Rows from block 2 of the text encoder of a small contrastive image-text model, named by matrix and row number. Rows with one number belong to one neuron. Each number is 500 + 40 x the weight over its row's rms, rounded and kept within 0 to 999. All counts start at 0. Numbers have three digits each. After the name is the row's rms in percent of the matrix's.
Before each neuron's rows are labels from the 100 texts, of 14848, where the neuron reaches its highest value: "fires on" is the input token at the peak. Only what is clearly more common there than usual is listed. The data: simulated fluorescence microscopy of cells.
# fc1: MLP up (text_encoder.blocks.2.mlp.fc1.weight, 768x384), inputs 231-307
# fc2: MLP down (text_encoder.blocks.2.mlp.fc2.weight, 384x768, transposed), outputs 231-307

fires on: "stain"
fc1.495 099:483476490467472491483467428518458531516491543439553553464442487530483434495541414512517473516470516467490531507498466454440508513450499538539545487542460468500465479444528490496524470504450479473480538491475523435459450497489443493
fc2.495 118:474529511468475482565537481468498490505464489554424473567462537490443490491470547512521500455453539549532502547563495489552506498448470413495479451510492592505509485555505506476471517419575521507493474573512471576457544523524478461

fires on: "vacuoles"; "stain"
fc1.694 096:567477614410515456528528501455484522518511483477413541496510521488439456437463500525442422582492465495481507465486467480614470433484530542520407557522520547587482484535500499511475557432513501576478490511409539526457518512527504458
fc2.694 096:493574413549531525463430549579556502493487547487548520486536525489541496544481475520552489495478588562476520502490505514463550555482402490491469488468473444448511493496454516496580461522512488492495534459468551479516581534451550517

fires on: "vacuoles"; "magenta"; "cyan"
fc1.680 095:536481511472438426498525524482464582517550450454514491488507479593475484544495512523502519508463548437505524485524480524513441426430559471531530501509508548498518474485497572495521430423483458541518488512518484477491493533550537507
fc2.680 091:520443455474620542511437488538474501480455565547501519462508529488454496394484451464533472510477484564578533518517539493508562569415511530483529530432506475489466540560503457450518529552439489499497529471485505501515456496492539559

fires on: "cell"
fc1.338 104:512455467511559446517487523559524435485483474460473523532444467517514520483436550471511576564498550547504454537457495506535546520461485515533496552582499523527513596470508484473537458484504529533514554487560499521566537436547528526
fc2.338 117:531542573460441470479549497435461548544479509578512487469534550502521496568551472526525517490518512467510541540546411444482368457544502535448537525441457515503498431517571570542499455483566469520464467506418508480490493526538500468

fires on: "cell"
fc1.761 099:465548481496520479453466544508573514561554485500507376488463488518442476470559499496508536495524443489516535453495444508504428448565539499415463486495550517482522461494545537539521438466519476504489487433502486497532550467558412536
fc2.761 101:512445476481486521558529479527397503483477517581512631479507535494543523529429539492437493534484586479469488490536519504481481511454435524542561505509461477469461514546465500459544503585460545539510461555513491494541480525491495463

fires on: "stain"
fc1.204 092:394507452428495404462549448475491471521460466467532510559547495496514461479511529449458551517551559412519484544512523517515475499439508535482401501468455444485488529492510501508554542493487511442470506428441489444476450495502493482
fc2.204 094:581520479575431542470498496530567528487478494412506514520492476511523544547537460515518515471474524425482524416500404493490513514511489432493556420555574605448534495496510533506486456486477499492398513456504488496500490496482478469

fires on: "cyan"
fc1.171 100:529497493515484505533529526554514441473521523498449552427472508516502527571469496476540414509481548569473599582513508490434552525480386484541538512487460480530499544498422560478462533485500486505466478542415529554482499504516485534
fc2.171 100:462536502486572462493481452467528464502469506510538439501533424530462440409554431511471506463530481406461506442455490494545469482508601509468432465492541588436488460507567517494588466461475533526544510479488552475539485544446482462

fires on: "cell"
fc1.717 107:471481509539463440515558418419480442502495517438509513523489452556485480450516517558412465540519558451487419469461468509521432387562385464468498488513551529492425492468463582481481520441508555498429551470506498487548483530557434517
fc2.717 099:548518465506455491459461501515468560535493498581463513446527562486497448521451437429558558446516440552471576503515455519526516590425547545576480515460516444526559459502488369547537457497517399500584419515460500483486484479451558520

fires on: "stain"
fc1.128 102:525482448538470491436543481475443478411490401469478542415531505520459454546542485523540464550486547506494510597474537550477485574437429474512517520503480506490582413537472465416497514482565483519491478549512542522481511481482493540
fc2.128 106:519520507477508489535480528538530499571563548541541520521486477474563561493483509507462483499509482475411487548505510557527532510503524511501441519548474553500461534522499540503517498490409519484520514474502487459507432483528494434

fires on: "cyan"
fc1.558 098:481448530470473512549470516547537468538486435498487494508592532523499525428542498543531523551533538479471532553501485491520465531495507488521591466467492535442555548558505563489488461419487522514529520479489564476488448576507483498
fc2.558 085:559517484512556504473543479494495483422505528480502516482476486506488454559515453440475547499513481542493542428494447551518499429501453528516418499484526486497522485434483501470555506554531529509528532599471457421524542450498532528

fires on: "stain"
fc1.298 094:520533534436514488509483435512473489533386501544496479501477556486546459520517454507446479472487490405518584511517521459487465481480444546484468441517534535552468474475496457555470435518524529451528531497459418554558513467508487459
fc2.298 095:507465472546491510533538567515507518562473530529532504463480431503431523504593531523496536519464482539484418451507406451505491555461573459480484511503448452451547466445448470481515524437540488476489522573535508500472515480488487504

fires on: "vacuoles"
fc1.277 111:465505438485528507477518516526472540469461464539416483529500482530546478438467504538527509492545575537485522515481455554587455466492525480542449547507507476515458458512492470530484498491422461472511474438463477528473537439459516567
fc2.277 133:509512443500458438443503544436485507500538524414431514448581508463503491514417545434454503518444468530503457477528525575476482443491481541499475491502457417483491536480450479442501463491495511493498501540453500501541518536559462490

fires on: "vacuoles"; "green"
fc1.481 117:491472498536476428491500559472518574530482440497401452511529511571507540488530466516469596466533613555542490513486494542537432470532488478496461512482445475542508483490501522526526499475427511506468477500479481511433507452455536501
fc2.481 137:467552485484503506454496486474464523485519493468538472506540560505526425505438486450533508550454479430488540511501536527509473495494476548474501513502419360544499486458498524409466436579464552445509459477471501496550499563542436444

fires on: "stain"
fc1.90 099:481481513498556520493513489475560491477505467444558501463514473594483499588487507442479468561523528497436547540565518439501540464410527487461437510478510460510537482454500529481553488485466495541487507533476510490494426472466553533
fc2.90 091:498541507525487498465453488491458451496447511539517497512474504422533485438494472515548493492487539513501426546491483516500471564577436461513533509493493538487435552502529443530417453508559481479488516463499538489487592544480521520

fires on: "cell"
fc1.671 091:541505511502510572560540527443517463500437543485474516535534514425510575498494538513499534445519489500458571501489463510476490449482486561543508502530436493543494532477545506475480465510555477526460589438479553637404518476472475450
fc2.671 091:446537492496551452411474483551495511509546464498534464462459506535505392562515493466489513488489511464563471553501431493521529565532505448492466413478538541529492482458501548518531482496476534530516421586535492359550469513536494540